config.toml
image_size = 64
cutout = 0.4
encoder_patch_size = [8, 8]
decoder_activation = "gelu"
decoder_blocks_per_level = 2
decoder_upsampling = "transposed_conv"
loss = "l1"
eps = 1e-10
Rows from block 10 of the encoder, named by matrix and row number. Rows with one number belong to one neuron. Each number is 50 + 15 x the weight over its row's rms, rounded and kept within 0 to 99. All counts start at 0. After the name is the row's rms in percent of the matrix's.
# gate: MLP gate (encoder.blocks.10.mlp.gate.weight, 1536x384), inputs 0-95
# fc1: MLP up (encoder.blocks.10.mlp.fc1.weight, 1536x384), inputs 0-95
# fc2: MLP down (encoder.blocks.10.mlp.fc2.weight, 384x1536, transposed), outputs 0-95
gate.183 073:52 67 47 20 31 55 49 58 58 36 52 52 72 45 51 50 48 16 20 43 69 39 60 27 44 68 54 61 32 48 48 43 32 43 84 20 58 31 39 32 57 58 66 43 51 46 53 50 34 78 52 59 49 57 11 42 52 81 59 30 25 36 60 58 57 67 42 15 62 57 38 55 65 34 61 57 67 56 45 46 44 28 65 48 51 33 30 61 33 42 80 30 47 55 75 63
gate.184 112:62 81 44 46 39 44 60 58 42 63 66 48 65 54 69 31 67 42 38 41 48 40 63 37 43 58 40 59 20 37 26 49 31 43 55 33 37 33 32 28 68 38 49 25 43 53 32 43 48 66 37 43 57 62 34 32 69 58 51 39 26 52 36 44 58 42 78 42 31 35 40 54 59 39 42 43 48 53 45 68 72 54 44 42 56 23 33 63 40 47 29 32 49 71 66 99
gate.185 117:60 90 43 46 41 43 54 58 48 48 59 52 66 52 65 31 62 31 23 43 46 45 56 45 43 49 55 70 21 35 24 54 27 48 58 37 40 37 33 36 76 57 55 31 42 49 47 57 49 42 56 41 47 58 35 27 67 54 54 39 35 48 38 48 55 45 77 38 40 29 55 55 45 37 35 37 45 53 52 52 64 61 40 32 63 15 42 62 42 42 34 32 49 81 57 92
gate.186 063:50 37 57 65 57 67 38 75 61 37 56 59 33 65 36 15 46 42 50 39 45 49 31 44 64 31 20 43 52 48 53 25 20 58 33 19 72 52 44 50 72 57 43 23 28 60 44 68 65 39 50 29 44 53 00 37 53 57 62 34 72 66 63 55 23 54 55 20 69 52 51 56 51 62 40 75 66 38 34 64 42 45 42 38 31 21 34 59 39 47 47 46 21 48 41 68
gate.187 111:51 84 32 47 30 51 45 56 54 60 57 55 61 55 65 47 55 26 33 39 49 48 58 38 51 48 50 49 27 23 20 52 27 33 56 27 41 25 43 42 64 38 50 43 38 51 33 37 48 57 49 40 69 64 46 29 66 60 51 33 19 53 44 49 53 37 59 47 27 39 45 47 61 24 15 40 45 50 61 57 63 54 54 54 46 33 31 62 45 37 29 37 57 80 72 94
gate.188 074:66 28 56 23 56 50 45 62 65 11 70 65 52 59 69 40 72 05 56 53 43 55 41 67 39 48 46 66 50 46 52 42 15 37 46 54 33 54 41 57 73 69 48 24 41 44 55 53 59 57 40 72 36 43 63 45 76 38 66 58 69 54 43 38 61 56 54 40 75 29 56 43 71 50 48 45 40 68 17 77 80 55 52 37 55 23 35 38 50 27 47 67 40 49 37 64
gate.189 069:43 50 54 32 67 67 36 45 21 43 43 64 69 56 58 14 49 49 29 57 44 63 69 59 72 47 47 55 47 45 52 41 20 49 52 32 58 07 65 28 54 63 63 10 47 78 62 57 63 70 49 34 54 59 14 51 42 65 66 37 56 62 39 61 59 38 60 24 47 58 74 74 64 49 47 34 36 29 42 53 52 50 54 53 51 31 30 67 51 64 52 41 40 62 50 64
gate.190 121:67 80 36 54 31 51 40 57 48 53 66 51 71 65 78 34 61 45 37 48 49 43 61 52 43 48 51 44 14 24 24 51 31 43 58 38 39 22 29 29 64 53 48 38 37 53 33 47 47 61 51 43 65 62 36 25 69 58 51 54 36 46 36 49 58 35 60 40 40 33 54 49 46 34 31 43 44 45 53 49 68 54 43 50 61 21 32 61 48 55 34 45 52 72 65 99
gate.191 126:56 92 46 50 32 48 43 61 49 50 72 49 75 52 63 37 65 48 32 43 55 51 57 43 48 47 53 49 20 25 24 52 24 47 59 34 38 26 34 29 75 43 50 36 37 55 40 41 49 54 41 36 67 62 31 28 65 63 45 55 31 46 38 46 52 47 70 40 34 31 42 47 49 42 35 38 49 52 53 51 59 64 43 35 63 30 26 66 45 48 45 33 60 70 62 97
gate.192 082:34 47 57 57 63 32 60 64 55 70 65 69 44 54 63 34 59 58 59 78 48 47 74 46 49 64 45 79 38 39 42 49 60 22 37 34 24 48 43 76 37 43 77 61 42 37 55 55 44 46 45 59 40 53 41 22 36 36 71 24 52 44 51 64 44 38 47 39 72 56 69 49 44 49 34 31 45 69 42 37 46 39 53 67 28 38 60 75 47 18 35 33 59 63 40 64
gate.193 066:57 46 56 69 43 57 54 36 50 63 33 64 64 43 17 30 33 64 49 39 25 72 46 31 36 19 19 37 44 64 71 33 50 41 46 35 62 40 65 34 74 59 44 23 42 54 38 65 60 44 63 52 50 46 02 37 29 71 72 61 73 64 47 56 31 42 60 13 67 16 35 32 68 50 50 55 78 42 32 70 26 52 50 28 58 53 29 62 70 75 71 49 28 63 39 42
fc1.183 121:68 74 42 59 47 52 36 53 52 69 50 55 53 31 34 48 76 55 75 51 27 30 42 81 54 58 53 39 62 44 99 64 58 54 65 54 48 53 51 61 65 64 50 55 59 58 57 51 49 47 25 38 42 29 54 56 44 45 49 63 59 62 52 50 44 46 48 68 69 40 31 28 59 56 66 51 61 30 41 67 44 44 61 46 55 73 53 69 50 35 88 49 57 69 66 48
fc1.184 087:44 55 60 46 14 69 57 53 54 44 63 25 44 59 36 50 39 34 35 39 54 62 21 62 81 52 56 33 46 62 46 25 87 75 43 56 59 48 53 67 26 52 43 52 89 61 51 63 60 56 55 30 53 52 53 41 36 44 50 63 69 13 80 30 56 37 25 47 58 57 44 47 53 39 47 48 76 33 52 43 48 46 40 48 45 30 50 35 49 56 65 43 70 40 40 37
fc1.185 087:68 34 41 55 85 45 64 48 26 60 49 58 43 54 59 64 38 75 40 39 53 48 54 46 43 58 48 94 47 52 67 71 24 55 60 38 34 50 43 35 66 47 32 41 46 42 57 52 43 60 40 70 61 46 66 55 38 53 47 43 35 83 31 60 65 33 66 68 48 40 30 55 66 89 41 48 43 62 27 64 52 49 56 59 50 57 35 69 47 39 48 45 33 49 54 59
fc1.186 099:42 26 69 59 56 47 26 57 35 64 50 42 42 65 33 39 61 64 61 48 54 47 37 48 50 39 23 37 47 50 44 00 39 43 34 21 59 41 47 50 61 52 50 30 23 52 71 58 90 32 39 44 40 24 45 45 36 69 40 60 61 76 64 33 24 44 46 44 58 73 47 33 69 71 42 35 59 47 41 82 41 47 54 14 48 52 26 81 84 87 40 27 04 44 22 50
fc1.187 090:47 70 32 76 39 53 55 45 66 40 69 69 53 78 65 52 36 50 67 74 59 48 78 35 32 66 56 47 33 47 53 43 73 35 70 68 26 46 46 41 34 60 61 61 07 55 61 59 72 43 64 35 49 50 43 32 61 21 63 36 67 41 31 45 43 38 37 44 52 64 48 37 44 20 44 54 42 72 57 56 43 56 48 50 21 49 68 30 37 45 23 46 61 50 68 42
fc1.188 083:67 40 66 61 51 37 35 30 50 32 51 70 66 50 48 28 65 16 53 40 43 33 51 83 34 53 48 63 49 64 66 52 41 56 50 63 35 67 38 53 69 57 48 40 44 49 66 61 58 52 41 50 51 34 90 47 48 32 70 52 97 58 62 21 57 56 46 49 57 46 45 43 72 58 51 79 43 65 44 73 50 30 58 31 56 39 48 44 33 33 33 81 57 52 45 46
fc1.189 084:48 60 31 30 59 30 67 89 91 49 74 41 51 47 73 66 62 34 46 59 51 39 36 34 76 37 71 50 25 41 53 75 35 56 69 37 49 63 23 62 46 48 43 64 43 30 46 30 41 50 48 61 44 46 55 50 81 46 31 42 24 37 43 34 31 65 60 59 30 59 48 29 45 41 58 75 82 57 58 49 61 75 53 59 31 42 47 31 57 39 56 44 67 40 49 55
fc1.190 075:74 70 33 47 18 58 52 41 30 32 48 34 55 46 29 33 34 30 54 53 71 33 56 62 37 77 49 78 54 36 40 43 55 68 51 30 44 23 43 44 68 45 74 58 52 76 40 51 43 46 66 47 58 45 27 07 50 40 56 42 74 52 38 65 67 40 55 48 48 34 45 59 30 32 25 61 67 12 33 36 56 38 50 39 34 40 39 34 54 31 60 23 49 63 64 43
fc1.191 075:66 58 56 58 31 39 39 33 34 37 59 43 44 55 44 52 55 29 63 44 57 37 64 56 31 40 40 57 52 50 28 45 69 53 15 29 63 46 51 67 17 38 31 43 83 71 21 43 40 83 70 47 46 24 49 23 41 31 76 29 47 32 39 50 49 19 55 52 53 40 49 49 48 38 50 26 52 57 58 52 50 36 59 69 41 35 40 35 45 57 40 48 56 60 68 57
fc1.192 149:67 61 50 60 54 34 48 45 67 62 51 50 71 27 31 56 64 44 31 47 23 61 49 76 58 28 59 35 38 30 63 62 31 50 32 52 85 67 45 34 56 73 68 61 67 37 59 60 60 67 60 33 41 60 57 63 62 73 41 56 29 37 57 62 32 54 58 70 77 23 49 23 49 61 65 50 50 56 34 51 48 58 76 55 65 69 47 61 50 55 71 82 52 48 42 46
fc1.193 130:40 47 47 42 45 15 37 70 68 45 72 39 46 41 84 68 67 37 62 53 60 20 35 77 87 71 87 48 67 30 33 60 37 57 62 80 54 65 21 64 24 33 64 61 56 42 59 26 40 45 13 45 48 56 94 64 66 37 46 56 35 28 65 44 81 63 59 69 35 67 62 76 36 57 54 42 22 51 59 44 76 39 42 68 46 56 71 36 23 13 36 51 63 33 51 48
fc2.183 116:49 66 29 36 35 55 47 43 31 55 47 64 25 26 51 38 43 44 25 46 53 57 63 20 52 50 51 59 45 35 48 42 31 44 66 33 54 23 57 56 67 28 60 43 49 77 73 19 32 52 43 37 44 81 34 37 53 67 66 48 37 25 56 58 63 64 54 43 46 50 57 56 45 32 41 49 72 47 47 41 33 34 71 54 66 34 36 45 63 62 54 43 38 62 72 57
fc2.184 083:60 51 59 65 34 36 44 71 41 46 37 44 35 58 52 58 34 79 46 58 93 68 47 52 49 46 48 45 25 71 35 28 65 52 67 43 27 71 38 50 41 33 43 60 56 66 76 61 48 23 59 20 62 76 36 28 51 29 22 60 43 35 61 49 55 52 74 69 56 44 46 43 64 37 46 34 60 54 58 56 35 46 47 39 62 34 44 47 45 80 49 41 53 25 40 51
fc2.185 092:44 32 43 41 68 56 62 49 69 38 54 34 40 37 29 52 51 31 62 61 34 54 46 49 50 52 36 43 65 43 61 66 28 56 37 53 60 58 37 59 59 55 57 42 72 35 39 60 29 68 42 54 59 39 72 85 55 75 65 53 56 53 42 57 40 31 32 45 46 58 31 64 41 83 70 31 67 73 51 59 38 59 36 43 35 91 67 48 69 31 78 63 50 36 59 46
fc2.186 098:53 40 52 56 62 53 61 42 42 52 62 50 11 57 47 56 41 78 63 82 83 62 58 43 42 36 34 34 35 74 49 37 73 43 25 66 28 75 56 51 54 55 27 48 57 64 40 51 40 51 48 37 41 49 25 34 47 37 32 57 52 71 42 48 26 35 44 59 50 58 58 35 79 47 48 48 45 53 55 63 45 51 72 64 55 67 54 65 57 61 56 72 51 28 50 42
fc2.187 083:73 87 51 40 14 57 39 38 31 35 67 66 48 67 39 39 31 68 42 23 64 52 64 44 39 55 53 47 42 51 44 71 57 39 66 52 48 51 60 49 61 45 15 46 23 63 49 35 42 58 45 33 49 47 30 50 52 13 61 44 69 46 42 33 31 63 50 47 44 35 35 80 37 34 48 72 25 44 51 52 58 66 56 33 56 13 47 24 51 74 35 52 76 47 69 37
fc2.188 091:61 30 28 55 34 45 48 38 44 86 38 45 43 42 44 54 36 79 46 32 35 65 30 48 43 49 62 68 51 78 44 41 25 80 51 59 42 24 52 60 44 46 44 44 62 64 38 27 52 34 67 47 61 44 53 55 44 25 34 53 68 27 47 52 36 40 42 86 25 59 59 46 79 48 41 55 45 17 60 77 42 32 50 41 59 54 55 31 65 71 46 71 29 57 43 12
fc2.189 087:45 56 72 45 47 49 70 64 58 67 63 48 42 60 63 55 57 39 54 38 44 31 48 54 53 41 23 49 59 21 33 43 38 36 60 44 43 40 28 37 58 47 46 42 32 39 51 53 54 55 50 57 40 59 42 38 42 45 32 56 13 63 47 48 53 40 52 45 62 60 55 53 43 46 62 39 59 68 51 54 51 35 43 73 41 34 47 44 42 45 52 63 69 81 56 51
fc2.190 079:40 54 36 52 49 49 13 45 51 45 43 40 27 66 79 76 61 63 15 32 52 34 74 29 61 38 76 66 31 49 24 44 47 44 72 30 61 71 87 49 44 37 61 43 28 62 26 52 44 40 50 64 66 58 24 49 56 33 54 19 53 50 45 28 76 57 62 69 54 53 50 60 51 30 28 73 50 44 63 36 53 32 73 20 36 16 31 46 47 44 65 53 47 47 49 74
fc2.191 078:32 36 36 55 39 39 51 72 44 49 57 50 27 52 53 59 64 67 33 53 76 60 75 53 44 49 53 50 54 57 52 22 52 36 67 28 64 44 67 68 35 36 62 64 60 77 35 50 42 51 54 47 45 40 68 40 45 34 56 07 74 31 47 27 50 35 36 62 69 41 72 58 67 48 40 40 29 37 46 67 54 46 81 39 37 37 46 77 60 35 24 48 43 33 34 45
fc2.192 145:33 39 40 44 78 37 64 47 42 51 52 67 69 37 44 19 75 37 42 52 40 36 64 36 64 42 56 81 47 44 82 40 59 45 39 59 37 68 63 68 39 49 65 21 68 40 49 48 44 52 49 61 55 23 65 76 07 38 76 29 48 39 76 41 50 76 23 43 42 77 37 56 47 58 49 50 41 49 34 43 23 30 52 62 50 60 48 69 54 34 42 29 66 49 33 31
fc2.193 121:39 51 68 39 35 48 51 55 65 64 85 47 55 46 62 66 43 65 60 53 39 35 63 63 51 62 43 41 45 29 53 56 47 48 62 52 54 08 20 50 21 41 59 64 31 41 54 43 41 28 42 44 65 56 57 85 64 58 48 66 40 32 33 21 43 76 42 60 16 75 42 33 16 25 34 60 67 38 54 39 68 55 37 58 53 57 49 35 55 69 36 49 57 50 46 33